Rows from block 5, named by matrix and row number. Rows with one number belong to one neuron. Each number is 128 + 24 x the weight over its row's rms, rounded and kept within 0 to 255. All counts start at 0. Numbers have three digits each.
# fc1: MLP up (model.blocks.5.mlp.fc1.weight, 768x256), inputs 86-171
# fc2: MLP down (model.blocks.5.mlp.fc2.weight, 256x768, transposed), outputs 86-171
fc1.519:126108155113144109090121119093154108123114139124110098144114118097095086131096108107131136164138121120120117117140140107113133077152135102086109114097113125118117078110127127098113063149107092087143098052085132110101119126127123145110112156125161135089117113
fc1.520:137102145178115150127095146201132130107113108109126142120142118139169113121148135092118148126121131089162127178120167103155117110139113095146133140103144151180121158109113150107092126157096100101115118178147139146116107097119093106166140128108143105091139141
fc1.521:121133133115178162147095097132128141096160103119145171117088151174128106128138141142113111164105117109139113141127159127180143147148124181122155191127133124120146157116097137157128151147095145102144116154113128128126144122147070105143119151108139118146132104
fc1.522:092119144162089097136138095138141104132130126097082130125127107124104156121155128102088130149114114154105126136064115128111112174127134117150153132104131123106112174151137129117128121080132110118100147135093102160112162123108111105080125096113113139150032159
fc1.523:134125098120114141118139109095124118115133140103115144124103166105112113111107120109131089097119143120096114104115124108107072120115149105109121112117113108115133086110121143139112146082095073121112108123112105134084093128108120123095119148089117098123090096
fc1.524:128109176163133094125104129181106112109121111118143174139100135096121108127150119125124105106135151145158105150124108130131161129111136155112141117150133135122142180089128145133125146155112105131092145125100112158132139137069114117149123111144092085106147146
fc1.525:099098105132100126086161139135102156127149166142104143181161149155102120126137106125100125176162180126124116119109104103130142146163147140096142102130153144146121145129151149095107139101140131108126139124140122157104122134100151183124099128136116134123144083
fc1.526:136100069123122118127169152125115120095108124174142090128115119120089109121093159087153121131135142128130150088130130108113144094132113119104116122136069096161107096104107097108083132116110075109123115102104096122156110122100132122132120117121109147121144120
fc1.527:105143167123147103122134085137157128095153124161145169111082124086128092126165134154080122152112146102116122138156143165093154154094105193128168117108142123116143109148149149157116108148141113114100174171137135161151165156109083128135120123128168099101105150
fc1.528:125091137139149084169149098175149148153150136156128158089146079113124071120129128170154172143129107140206150110102103128141153147153118134119148139165148134127141130115085115117154135147133139118116149160120143130143144112141093107139098178135127102136143148
fc1.529:121144088113076139081132086124099124118103121149137152150123128178117138143108110130132148175091101131126128124139133144112124160119135105105127146089182104132091101119139132151095116141119121116078187105120128133157145139090147128130114123122133101134132120
fc1.530:152145153162193087077092123123103107122098153135111140141124172162127145122128117136115122135181124120140125116122130108106168172118105123110119150127132115151138105114077061152160130114114128128098140124124150102122124103155099170138153112114095131164122117
fc1.531:092139092103159143121133094115141147102152075083105095152108147130122140134132180109133103153117147092146155155139106111118095173076103103119142111163136112085104120109147157123141096123112119110124145112113139116120165157081132138130126091126120151144134104
fc1.532:122084158106126117164107127114119117156145103153100113123134120077131118154175104132121108161085130141091116130135116117091142101123117134172118095149156116148094114105126155153163119144111138156140144118104169139135123163148145130160155174118126131120135154
fc1.533:120094146118102136129143135073098113153093142139104132132126092187122160129154148103116138135143123191135146090127127079106111103095164098094097136114138143124128152139103103114108122140123122118196119150164146121150156145149160111133114115127155125138151103
fc1.534:121123142127151111119141165158112135143141108110137117102079136141147118136176147096125126160142127104071109135136141124125137144130115152112133120147122142147156150145117145117158135113155151122159127130109083134142104133114101129137114099153164081113117176
fc1.535:119134140096142132154140103142096174125160189077133131149148119103127129147139145126149135126138112133053173047105114109144139140123155101090124163088119134108116194129117155150130127155110115159138130170115130083106132162122140122116125123082123114127132111
fc1.536:169131119125137096114121130118150142137102144091166072170109132090127130131157102092140152104130147123122101098141154104131167145103089115090133121124078142101134173115150126106150093125153132162102082110149147110148133077133134143165150101140133121148136183
fc1.537:177141072112127071126101119121132174088100133121095101144117110117126135094142127150169104089107117104148151126083124074120117102121127146147154146151114108153105090164165128091116092096135138110120167104136122103098102113126077108100106078154141140134076140
fc1.538:117128100124115141135144150130124128111143128127111158085152131136132111096126171113086107138122133129119101128090092136140141135137138145132175126139133134100100139170168122137138155108185130111116111107132111108056173146168105107159121116093047117155127084
fc1.539:087106099121159103114115129125109126130126070107141073161165110105116127158184168180127148107186110088131183110113103101128124078156120115105180107138136132121121123121117126118088149122161116107133119152114091120128115057168124138125132110077133137173140094
fc1.540:105162133106144137117123098116104104116094123103154178138091112152137083128116153126095160105133088162136162162127108128134123171164107116124158152077170132160126095118111146155112162148117135098117107122130084117166136114172111166131124135135110113151105159
fc1.541:121113181117150171177082108148086121112117118131122121133142116098150149153155153144127118148183107168133105144136087118125091130137122100153171145142116157154123163143154094124127115149163186073115117162135119102144190167127128129131154155115131123090121122
fc1.542:129100119102138146221126175164133158149148151102107153107115131098141116117147142158141161107071055088096092184154125092153144122096101133126131124106118173112154160125139123096130143107151120143124151148171111161133156125156134151140131116139127119129123115
fc1.543:124101104074114146124147114117093111166177135092140170089158174151064144107144107123108123125090112128128122092089127138140157155134129129109119108124146111157095147135091152119111115133083131114127099125085164115153154107113144142159094107157138119109134119
fc1.544:100100118133144156147131153171147160108116117152147097122102123138145178107139100125120105173132141131110149122102104096156165153117143169153148129163119126107120186131145129109155122119118128118149172095142138142134136136111099124086113089136142137115136126
fc1.545:119122105131089120129126080133124128129094130132122141096141145169120131146075120129147104160100123116154169111120063147106115139150119084170086116107092173124095148137132113100153181127156122136126152161119112137107104100138136170181105121092120099087127143
fc1.546:128176086123143156138116155120147141172112141134129116141135125123090168123142118112094109137178142061162133100165118175146171140133122147145150129088145138105078149163094100139143129130140119094106134129120135092095101158106172134152108127133126131131133182
fc1.547:132103162149091146176128165138146141141141127091100153117092149130104132151122138094139109118127136163110136125120132112140113157163136167133140090131143160138126131125132114168114123154123127100095167140155119116119132126156091124152105176139153118127107085
fc1.548:135094135115118088130132126125112074108101122136135163117133112170170140146121135140123088070132156128133110164100113192130132165119148088147127147138142101118116142129173100147135099153158132097120134173131091119143102142137137118121099098123138098126134114
fc1.549:154122116126128095129116150156153153133104154151122147154135149147101144101126096159128160139148120132120081147110146121102128117137074102165120140081144170139076101098169081170099104095114108149193184129164139102133146126173131169152122124144152119069118154
fc1.550:125113128131125095112121133096127094114157137103163141101136104151093106114102133142160131103122128147123116093108176106123126172111138144134131156084158117094099111132162088159076121066122126122152128150089116096140124144117120163106135145089098109120154118
fc1.551:153144099124126142117120142161117130127088121094130174112116140117103120171119107158121117143145140150139082196105149110104143153089098146092136143101159154118095125139135090151111096144180093102185126128121123144152089140147130103134145105154094103119156125
fc1.552:133155115088124176099110153114112124142110081136155099129131134103136126099142105104110089067110098154114107130132126149101120110096140077119170088172095112105107150111084152165115110157163124112117120150108123147123149109158102098121110125138076128102127152
fc1.553:110127103119115110124138146075148144094096073135097098102112141110171114116098112112134091074114136139166126139136115100172089083149078156112167119126113143117103145115123119105090125122086118143137121129134126154149115122118095133106078154152150168085102152
fc1.554:118081133113129186140133117128107145141104148117083153119128127126102124109099088129114127113115130110096119145119089149117122133115132127154119084084109107124113125096113107172136140118120116126109086092124110114142150126150142041091113113076169121146118117
fc1.555:143101117147147152130112140078165152102150113122124139106178101094145120091109153130145166123155107111111101109111093113197106102063131112134154105153095100138165113110115137084115159110135107121093143120098127126139122144130116140132131100109132180106147091
fc1.556:197104163099149145105115146134143120137162098120134132116113117137087113137138137133142118154123145121084141076101146089128134117138156132133143142110134111133130099144100134174121104083166135170146066123156141134099156110142130198117125141077101129122145139
fc1.557:150115088144139146108141130107126147150128136111152125151163156117119092145135157111102108130199112096155123126103146132136147104142166088097121114134100133133096147162130130129154121116102116150131142135109151189101131142150162159129115101116094118192112094
fc1.558:121121103127106141125175106123129097161203140107112114110093138117171119145136094153171142084133118100129157127156132124130148144120122125102166166122136166100128165123127138069156120143088118115137093109156132138161125112138137152152099148111110149148169144
fc1.559:123175118073082123167132131098095128127128167127129130082114163087133108131137106122111120126087115113151131115144108135141109131140106126112120129170157092145112113068143145100131088132118181101114104150094150104136155124081109103121140125177060142126099131
fc1.560:107116125074148135162121139170128092118124141096152152144161123157111119161156159190097104143123125124126125121096108124090145127143131104085173130146137130170166123120105101142149108117148145146155125155132118156122135141150148126075097104121128148105137140
fc1.561:117132175151105076118108127128130112107119109129129141127131159118138138130174146137131090123128103104116132121131112110140164126120097147122155098110130138111113136107142134136116129094116103129095154136094122075140104124102113105153138182159121163139106106
fc1.562:126110156109095182144106132118179138106142099157140113153155143139139155155142122110123094119128104141149125114147120153173132159108119117116136129123114080153148107089141119143110143140166088133140079133099120072135110140095111143173101158143100135117176130
fc1.563:079178103077155124088142121090117151114118083112130107103120148129085126107100169093135107140140082113129160136100147090118133066135133102123103144096100130122119139108140161105109101116148106140146152095163154151143104133120179166145133151136109101125100139
fc1.564:134151126127112141128136107132105118165154139104144085074171126108156091131154136136147187095111102098148128076137133118103135141140122134151116138123139152137136158150148157113091086085145123095121113151137112138136132136092105110112134136130105106085135126
fc1.565:108127144138151157087138153081124160103152156126120136149139140123140131107134167136122130142147157142123142161078159143150126080102102096185129122124150083137084128088160091138122110113159136135157109121105149080124105115135106096098154152118141111195161129
fc1.566:136149103176127124145176144127084107155167113140100117101151151134109112175135130072148106135091137109145120122111136123124116163131104122143142112104119142137109139130132178156122143167126126103155104112128160162137142135125147114177135116131125178097105130
fc1.567:129100127095175123155134125119128146141136097120112149139144111119134122148167119130098127113125108102166151113169150141111116127126162146134135097125116164128132111115131129141102138137170144142144168128126126131133105109155140132135123122108113169095054117
fc1.568:202185116100117142101070129127126139154125161161113099149109113166115114150099136084146125133156079159094079134133109089133133165151138100120099085120137135157132126109122159116107125093184148118151102138113082121116106138152078140123169113113113099109136107
fc1.569:119116097118109110141137161091092119109096141132184120090147089146098112122160129081127111084101163123147117090097140085129085122146121102132134186191142091123131120105112102100116155147112127137108130154119132152123118149134074135113096159156111114159156123
fc1.570:156136120114137110076134112136178114130148141127145089121181131130108126132140151128129100066098146133116131105142150138110138122150107085120153133186148152093162144098115112124141138101095164136109142152104149116142160101085101166115145191151142159123147123
fc1.571:081112121116120120110140106116106125100099144118137127108086130166099129136165116164163092123152138155109125113130129164140151066111107109137130108128133191089058108159096130100138136144130106118144136133130141123111115070071140125127132150070136068130110116
fc1.572:132125145139112142149139122137168099153139118092132137152131119075133128133126133164127143111090147148124093147109097096185182089077151163154101154132131110115147134129104083126138161091123160137132155102137164127097134142100106112135111112133119104189126146
fc1.573:137083092158115102126147156126101119170121106126111128136141147136095180134140170089111141122110171129174123152107130116145156158139138119084163130142129133133154123149131109141112164092097108139126138169139092150085141106147085110046107119123149106138126145
fc1.574:172133111160136134075116125126147147160149140127119122122127124119136118154092112149107157151129116109121151110122147158094130156119112135167178121147157132147118179096132117068146141160107104147132112129135170124095151127069146126134131109150122133100149180
fc1.575:133135144142143121101113109143102092160155151148133098130142102123158149159069119120141122123124114190142180132122147123145140128145100156154135128108149067091114136145138129096135108125102124101123167089097164143110100149134139115125130140104119140118158151
fc1.576:131087126127118120123113148085147121097178136132151098112078149107169124142150147122107148134140076081100109114108119125115128142098147102138107155095161123119150113090166139161096087109080163139175124136089145130146126158158137109131139139086108146127098101
fc1.577:097080145145143130107160085124145154115118111120094142123120105106128125102168130127109174161111154175119145115135141163158157125118113129115173111111122115141134129125105123097121154166121132099170113133144089081117134122127111136108129097118168112114138162
fc1.578:122114145098117100101152112130125120152105085117112121165143110108087101146113120121077072117113155154128117138122152070146105095142119124122145106104101129145097115121120147128116122119136144129132138094145117087093136159114139107135136125146158153156081135
fc1.579:149138104180075091117135155145164117142128126075168113121111099099114128136155164087104113135101117145106089149118119127130127114117148119143145152127131163147127122116110151129164134113116128126166164115118165077169134114126126161105111130124103118133154099
fc1.580:163117137118113122112154129117119120123184151110128115134137081158105166151116123146113097101118174095137136170115143145169135141123107123125135143132103115134142146098122166155131112099126159110097105166103142143166139129062084133107114115134158153062107119
fc1.581:132124135159121125122120127139131148142132086136136113109129112157136164147125129158131154109150120099106131117119127121135148130129120146145114110102124141095181147127105139145107128141076165151142110125137113114126103100126135132208128146121126109148106100
fc1.582:131109116120146124104100123135112133132136110130140126144120087146121136079181171146110075111134091102163115143122106109132120160128115128142160132097116100171120133127143129143124175114151161113112154151105113122163117105170084129161116073174111077130128111
fc1.583:145080123129094135116131101092141127090101164127113102100130104145116118107153134109103116077092144139129148112135142100157099116101084087126131156147175123130125106099120143162104178141134123113091100140141115138135159125089116174163156149140106139143141106
fc1.584:125153132102142159130121118141140069144105122151115083122162148099146108138124131155107100121127124138122132082150088175177126128127140141152101076131118108148129118111100130087156160175153137074125107136162142144144149143131139131140175136078102141097122121
fc1.585:119134117109150126118119119155104155151095118102109111111125092112074154109113121117132092121100133122122167164119147162124148144090116143109085121126113105079145129171116139134122109110181149124129088109076123112096115148122163110109160119145145086143116112
fc1.586:144107125110149172100158140160082115115154118119128121111161167167141117125162161155091143167147152118095084161125123121126114181126103095131105124090183157145119130078158133126113068121162154120152129165127114124137179125121109115115160116128104125118108184
fc1.587:144109087105126127145086112136150128112132114146094114104123131192107160151129068161138119185094134102130158141131172092125136109131133143141112119138126131152095170105115128076137156110126148120111089158084119095169157127146084121150129137137102134107161131
fc1.588:135150123185120103149146125116158156098133135129126151147117111148111090120115137097120173127111126095131107128103134120128130129132105099081081132101175161122121170093161146123175148181106133146122137110101143133140070163130143116150154151169100105131118119
fc1.589:113125132152091129094169136159109134120125131137171134110125117098131153137143116103163120078149112143091140149093146156178130124092102097149118110158168104110096115118129134129095162096132137129114112129102135161144118147111183119129175165163101111121101134
fc1.590:130112138126107137121118082159124151090128100167122142128128145153125116163112104111106148141119134145163111105108101125102133104110147104122119126130132133133162114102090094147170090168106109143135108110116097149174094114128114112137138112105156125145083149
fc1.591:101134134154160180138151094141133114100116110141137111103116128109118161105122086120095090094103164109157120100085111138137107152117111108127163085164144117102153116124123121113132171138145118110129095147114137127131107113115160153116145118127141143113129151
fc1.592:130138130124128105174172105100162126168159147103138147118103148137138089138142113125049151140114158146072133143168109125138133150116170156114155136145134146118141153114178150088138130133137094120139097125127113147095139159148127179148114141147123130138155154
fc1.593:132139117149110101129145114090171112154149193118104112124123088122126131134160136132115136130077134101087164113130118071057156157145102100128122092143085133145102172153130133141124160097074141126118110085129140149093152120155166142138123134112145104146159103
fc1.594:111134102058089128107137123183151152123088123089141105193118100128132155156139136144096147100148117137130127110097111140181146103150098168153145136114123104123125142108142138099136133125124124168087214151121116183137146129103095107113104109138136128117095138
fc2.519:155163108172074172143092154183146113103155122160166158146126100097167169164140110125172133127149153167165130109171144087105094122137085121156118138140140103140142109135126129155162126090103184163061160184118132081149149144149129120181156066145120097132115117
fc2.520:087108132121148097132113148082118066126129090100159165085146164118098109136102124157112127145158135161129145098117121093138149145095097123163123103114083208100163156095168114145146125129096085161158090128114141123157148113178165129107138136154129150128118101
fc2.521:103120162130112103148169138160118137145116065109077144140112120120086120153129116135112185110104124135114132148165142143173165161078134125140136170122147146081132113153122129144120140132122118145131149110108113130152109114174117137116113099122122133101120128
fc2.522:150142112141112146107134156119118170126063140158104133171082106117133145074109134144183136153145118110115159135103150102094083103096133131093096104144128138137149119105127126141100164146117122158119136086145158161097140163127139140137136129127132110119173138
fc2.523:123159121136121132125141138099122116131108142121118114127136090142132152108132173137126146092093151128139143125122162148108134130133130117149106130088165112148118145124148143091150144128102169143138106111108150090147115089150144076156108106130125112083122130
fc2.524:122102112150097135146118117076101140153141136129148156155144119145109125103169116116109115140122108106117158103139160130138085097142139111153138123155104135166165106176124125129155116104170132124157122123136153128138174152127114134108146142124098176113172108
fc2.525:138135122116109091131134114108154104121118094157177141109117102139123133124152175119120158091121155154152079130140148154131134121171097111145100084130112125128121128147136128152128120126105139144095149147112120125120102115177105127128127111135109149138120177
fc2.526:145150141132151156119141122152144104124134151133144160143161126119175125125131148107099112112160136105129136121147162124080153130104144094100122104106143112128141117134146169139103148120142136114109173151167131151130127134160131111092118108105112085120155160
fc2.527:182102134113148125127116146153132150132127155089147104106183115134140150158121172126112123146169133142148108157060158147123085113138128088141099104153151107131151161105166092121077116104088156103124153109177110111128142141142092132144144067115129130160141130
fc2.528:083137133137096124129089164125121141123136131101109117151125129130159125142153128101099099180091121096111133142135133165115096140098113108143129186134116102112089109130154125133096123144142143081095116152112124113159148147137151110138132131102081165109109150
fc2.529:119147201115134137147133138084106122130172096111118131184153105121120174172124112135130105097153131094110128099127111113144117092092136141127111107167158133112106113116129171147113145158163106114173109135132152118102134159120170129104131159128140138139103142
fc2.530:093139106109096141186140110184147101108156103145154150124118109116120099119142139141144094124111135129134123138103088137152149113123131139118157141120110166108168134100135168095088112109158134165189119142158115131130153183137146134116137119130185128097181143
fc2.531:150171120115092134117130127168086119153156096110098124109147106135123094111105099148128112111099148130106129104104134118105085115159130128115093131107165117144151100101097100130152163146176079123155119145082103189094103122165125177128119153129134129137174118
fc2.532:116139095145134120067132097151160121137110165124154175165129125129109144122109135146153119114147136131148161129128128123174089141138140140123136130113133086167154137111134180143121127120116141117141125181123134119097144112180142116123120119139152132137114147
fc2.533:154186129133129114132117141139155168120133084185091112104136154144141127155100138124098124166090142123137115135097172139135118126178129147137097125164154134137171093160154128127113127129081136111092149148068111128093094079177115168138167117098126125138119117
fc2.534:092116114128147088139164110121118110112150099141088149136135136118109147059112062107114137145125149089132075132143135101120128100141156101150092135140117094115111177184135127126136163085089117099111138129126172120167170158144144145110171142091154164162096122
fc2.535:139123113116128124154113149130138100127129113178121117107119116118125166133110123133139132124105157190167130196169133120136127158153134160120092114140139114129084093149145122105124109134177155112100092131115145107108107100123149098147125113135105101151146111
fc2.536:109151128147112171121110114133125114149093165136138163100134076157119111150123141114141102191138142145136135179131107111096115107136155084143144117082163089148125122100118135151108128131118134132136156130077165176114084161160117120082108185133168133122138134
fc2.537:109135133109131112102132189086159053121130114098149142150133140146096108109150151106077131176153128152125119135145143120141120122104095129123136117123140100122115119078127121091096159124098125108106142110136117144113126144122125083141124126152081094117136130
fc2.538:138133163145098119107110102122137172137112157164160137153153116111124122168122114120169167139129099117146130091140115079145117148121130119116097115089116123136141145138131132104122120146126123177122166125131134135188107107131116176107141107128165129090147152
fc2.539:187107161102142144103126148093169104129134093138129183102095128141145110130072127079136122151109173159116048150140162159123147114133116136142112138128072137172106107127168130128170066155127148154126122153140154124103119185111097096134160092146122112106138170
fc2.540:153141086129119112127102170126119168070094147113140138126208144098120110157127147114107101084128177062134091126115171135109110062117105175103073096125135123114127132151126097121154132140105112118123151134125197152091095125126144161134111130088144108117086123
fc2.541:131126166141112116124122119159153137114143095092104127148104091126177159061121111123170127136124136134127122124112130127160125132109095141163102141115135125142141153087128103104096111123148102132138109114133142119111115118120137163152179088140095147145133110
fc2.542:122190114167105199119085119143121149143154138154173132104084127161135146090162132131122128141128091121127134114139132151139144128102164159119120140134138094132128071082108121128074123123073143144114109132101128096155153136163122162123110139114059132146179111
fc2.543:083129151107113109081133155149164130119115111133154137115148128106180164117172132153127125096132149104141136188173162158151106116143113157174153103150101142092134121122154144103121109121152133110116184144076149089131131128115091138132127141164098130132157131
fc2.544:166126127140126121130142133071092133119123131135153135150130137143099129112103122102148135140113101146115109127126163124152076116138102151110103150115153194152099158106108108121134121109161094176074111161135128127135113134131113141103114106128085103110126139
fc2.545:135138146139125138152131132101104158118119108101107112121120148159151102118168147135112126146122132145102088120099164113111124159151159191114147123114123079153119122105123151124116090139099109094144135121100138122158166120164162073134140118126145141184146100
fc2.546:101102150123161084132124116119162109123122154150119101135153153137149140098126136124176108133095126109140108159113131130132084087081153120096099096159098135164174111139148127118123112133126141123137148134146126166139152123159080137115097110164126115126117092
fc2.547:135178190138176145108067132098157114122122128127115127137152126136167140116145110144126143130102122117132132114134147115136118132134133118115150128115128124124152101142099109147116138090074099160128132120103130109107125124161122153150149117109107116122080150
fc2.548:140163133113135157123103106134159130141104153105117154111079125079107145077135110151103117154172132145152201109120114075174139098134164130125141143161092126181127116150127128163113133155128083147132104131150126117115116093122156119143144154139150149093115178
fc2.549:099115105130152096143126066081108114115136120108154077148114132110082135103154178107129087098156114130163176143129115115120126124136114156116125113109122156100105106126122134103169073117111172079120125142114121133124114128104101123066073114089101131165121103
fc2.550:134120153144106146090137129127117150143139077122104150152153102137140136116127137129129134164142120091148138141072148102146128137172123086070158129137126150122113185154107094141125164167147124133131160106116111163118109102106125165141118131143144164144137135
fc2.551:120141126098116152101128092121117171073165143100125076081141107136084134117132143154147148084099126085150164080099106147103106115182126131153135122160147130102151123133110139102154133093123113132107137100158124110135153124118113148130099131114128179119143154
fc2.552:112112142115140136166099105175097104139146124134142150102158121107134097124112140123138138129145095110113095113128106153139098109134120139161104126103122148153154123112062091129156165104098108101111136125137127065098153165159107099150130136119155096121174124
fc2.553:159099157158139108161149108115100116209158165111152122112139133101106146159110135100114099138102154127136140127151141101126126146128129139091156116139130112145153140118141131122121121124132110085122115101145109122098121159128146168107132134131120144132109144
fc2.554:100136112074100102117134130096115122105162095145157169160148147077085127166110130140110182131152132099141086128177119089164128117128122087131156112132145148121123138126104135081112097114150134100146155126099115092158142166101121126131153114155069128105142151
fc2.555:112136093121127167171136098146087132156146143162108079114139132146116157137122094100115113149138106147154178118118141173078174112175148106089108138147112136138103110163143109131124154153111147128117130137122131109167138106081160068127169134103152104135150129
fc2.556:127123137142140108179107079153128127144077116149139100163164115125174102168145120110125157137146116144151187140181118146147092191147143113085118102154122181135139127129166163123144153162095095094121141098116158094137099109164156133119128134107143126128136135
fc2.557:113161181131097165138148161149158125131127127161153159095134133150143161122140122131110145112113098145093134127105120163117124152109112130128107127098110084098116148155104113103157104101135124134109071182122085111156087130128104148117154125109152119079160116
fc2.558:130152131135107149158127141110112180110083168157099162107137123144138097143104128105122187124140114104130101109114104136110160077086129084143122100150183108161151104074100118112139145103124168148142107125077129100118134125108084117102154146128099152126109155
fc2.559:093085148159134116143101111142135143119099078139112100152120128079164119101083151140105152116139159122078133161137168119118149170116140137119142093111099133107161145209077100136106108165102124113126134107119089149127113156128107126092117148153150109098155065
fc2.560:101154125117119107106120125084144137103130112159144141109119161126130117108119124094104141122144130097126137112166100179155098166109112159168166117143116107111103133107147111117100134162114156093122109138176129169115142109132125108102128131152139112153114131
fc2.561:114097135130145147166124109121140132171151112152117097131132128133073121155070112132147150142122156142122131136153123148097126105137143118118110115152114148110122102094140159098129120141126126095144092116190112109111130096112148135122157078090132112123093150
fc2.562:094122119098098080107213121087117142153120144128142130153107111138125137093141142036163165122144186124135129104092108125122091140150090081128100117158094098118131164124078120128108185105104121140145154115115142130112147117144161139117158097160181138150126123
fc2.563:166118142145132174165112097187138136133128174098152129171071102126149141111123117109138099090156129176108126131130103158173144106130141157104122128169091131159135105140097149118200095115142138151100128152144133128117112119112122149139124063114125120110116090
fc2.564:137107092123107123123134123129119124109092131094153147133146116134130168161142120106147116130112141142133107135114105133149140108115139165106166126112136112144116145063146109110129133119107079127137131134161143081131115151143142132179132175147125148136132151
fc2.565:150099120155130150150169166136110054165103088151113100121104102162124159145113132124131141099086128102113144112160119071118137153139138132073158112114151113138161155175118158101104144093135097154131136128142115138101183147132118113141129121151094151062134086
fc2.566:118157166111118123107089129128152141125080137103135143131134112088157125181139104105108172123099106146099085105119142130125102141126151128128103146128169133152129129129129095125124120098148107165123098136136122108155127174100086118120112161151139119149122103
fc2.567:120167122135106186132144117102110112079107139146170066096123104185121142111101152123107101121113150158137103145098111142128108132126193119091129112191090133088092182121090111100149145103124126121091102166139156116135134136081111061117134143123088124092163126
fc2.568:120112112189118159128122073145179130127141118114136109122133146136137119108133103140109113129130143109144147137154117166089120115144142116166153114132112139118140115151104072089134089120120108137110098148107129140147150142079148088101094125142127125141128056
fc2.569:125101174109111136126129151123184123132142122133108130102058144106142113142095130118148135136103120128100119160170133157131127130135125140143116129100057170109110131111170145121144087099107157088119121144158130118108106101101178104151064136121118156110123166
fc2.570:124108122116085118149123137116161112139172157128127147107105125115136132141123097127086103148110124123157126089126093092123151166107116109146110125132124156101138097146124158118117133132130190087162078127190103084107129137125150136093146160115128120162101129
fc2.571:139139137175112152125101182154146110154108089142119182141113123145164114128125125110170103114134112130139131133142136137109084177097143113105109130108108122142104119122165153131176155129120095153112138137105133142156149098148133153103122134132138136131117131
fc2.572:097147097140100096115100141148128117088088118143169175137105136129148101073096123116105160144166110148107105136151104121145105146172115099112114090118100156098072127110104110101108124191116118128132142118100117120104145111089156080118090142084125112113142125
fc2.573:145126117144101139145143120104179106137159157118144090112149106099153086122132137126135126071161144116114132150098083129150096145133119136134089109130110119091127167114129125094137067127130138134177117097123113155135174128165148128150115102143133136131079144
fc2.574:142130080126145143175164111141124132135120130160161138132184103139161131121114144109120116137145128154110118144093119119116137098124100112122178155120101101155113084150144124155127130095101173089098117107141099126134090127121121101110078138104143164162125124
fc2.575:125116107126094132183136131134129124144075133137160146106163161131144119139123134119174139144155154100114157119140141101110109116089135104158161102124143109110136147092142100155132133150098099141123144141145141123111167106120149088114104125096120106154151121
fc2.576:109149135119105148134135128162108110133151084096112122104149149127130131099078111113115098091137107153137155117155179111143123183147105123160145104146138180134164131120135151141154161135142108137073103118166072123123154144137132067126119121124140095107122137
fc2.577:165172126148121114112116156111112184118146093106166113116117105170154158140116110154127103116123127142107112166138131102096126116137115168099135107181170137120117097134171171126117099081161101130113150128177104147153129110118112164159130131117127145141151098
fc2.578:169203179126115158142110148167109101123149157109109133116153110109140132126129108183165144131180164176159126137099124143106173135118103090160081153158185115091140112118135119104124114151107140140120132146093114142142142129125096148126145095107148122120157164
fc2.579:101112120125154133120140132163125174157129143129105156112117118102082166088118133190140132123125086134126141089141153106110116140145137105137131121151111071123138133112118101157118130106105157139136119144126137141104109169140096142131149150129119171147137103
fc2.580:105127084100142079144151129138138130160120140100156158162118169139109111119122157141134169130138118134133166128115156170115138145156123127075126098157178149138135092174162088117154095121132086085162164088118077113148120106159113090133135124125140143166146109
fc2.581:131137115126096124164103143113144157144099121154125148116155164170130099172113142101120083132112118111123107158185128121163103115157153135161141121152151127086121134167130126125142114137176186158137091114089119130118111138118153118131109124140146160099149156
fc2.582:149138152124148109153147160128120090127089124112125157133145159141130115152097126163102106075172149097083104103133123135115135086136116127131104140150119107154131133134102116141114110164140142112115082102149166155049112136135159144105126180129146151121119148
fc2.583:112095159152095138115146131093130110124102099126167170084096147147093120111148109111152101158138092133102095106107108140120139101089118118169087152128115115149150102077180124084138131128102149125143144120157180145090138173108175110151073100111143168109116139
fc2.584:130165116154112123103183116121128117122147129117145157152103163152134139135092134097136114156148107159129150110142126097153131128124107152090142162114141067124153128135191098168110083110121130212140145156117132102109098091126107159134127114135128167177164138
fc2.585:089152122139147068128105113121156099118130132143150130151126120144137074156145160131136139106138122076122152104132135152108149126117162106087117164103164130127133136169117122142187135111158098154159130119087147170129115075134115090164130139128079108110148078
fc2.586:132125156166105135137113125114149169159130108135114135067097162109127135141105110170122127122110127129142112116131145147159093107134120165114145095088149129099141126162120148116143137097118161117123138126115115114130109152164145131135103138142151115145156118
fc2.587:145146143125122140085152143144150141131138077117138098132104091112096136121128125123116144135115091119183128069133101145134129155136107134113119129128135108134136169086151142175139104095106129151119136077140150154093110109117133195131084171097127127112098082
fc2.588:103095151090090153099133108150096117144154121132112118146142148121104141124146139122123121093099131163111111122138125156098113128114153126165175092141076105145123139160096142126088135107150138068107102138139128118119175114135110151138108086110150111090157160
fc2.589:114150144127123071082143174113171096142093123153150140122104133107103116120122114144097130109158146072124159105130133108143090128128170124139141139133121150124077106113156180124155112153124153157151145130154142153139162136130110106151172136093134162149130136
fc2.590:113125103127134108063126151098146063160135119119128113136100123107162097079170180111092089117090153139120133128140147113135121095128093142133137154151118136132088141140138153105085097073123132130164111142143155088124137151062099133145125118164111127094133100
fc2.591:119105141137105141117147165127102146171132119106157144112150115133121099115134145134169116140098131200137093110145150136155148106114127120184094202126131132163143156118135126107156100135113142122150119140137124113143141142176147099117133151114088152121123145
fc2.592:129100104134105153103148104118093125098151113158099115118138154133124134061155094135177150098131116127152119114140138175139128097157105154131142128139160124169111122137113121132124122172136126121178167100148128135133085107134144144177114145106118117137118092
fc2.593:113098119135100130129121167144114086093129096135139116131161158123147137111122121147140146102137153181170093169120124170145128103102110094134127152153105116102150106142122122138117117125139161138143147150099116123132102141143127137138134153116133077126151091
fc2.594:128107146132148124099144115117096120110126077175103102164112097114172122122134136139085146175138098110113156128143123122135116130133166096121184109140144183122082110115103142161157150144173094122156117148084136113138128092124122159122151123102099138133108100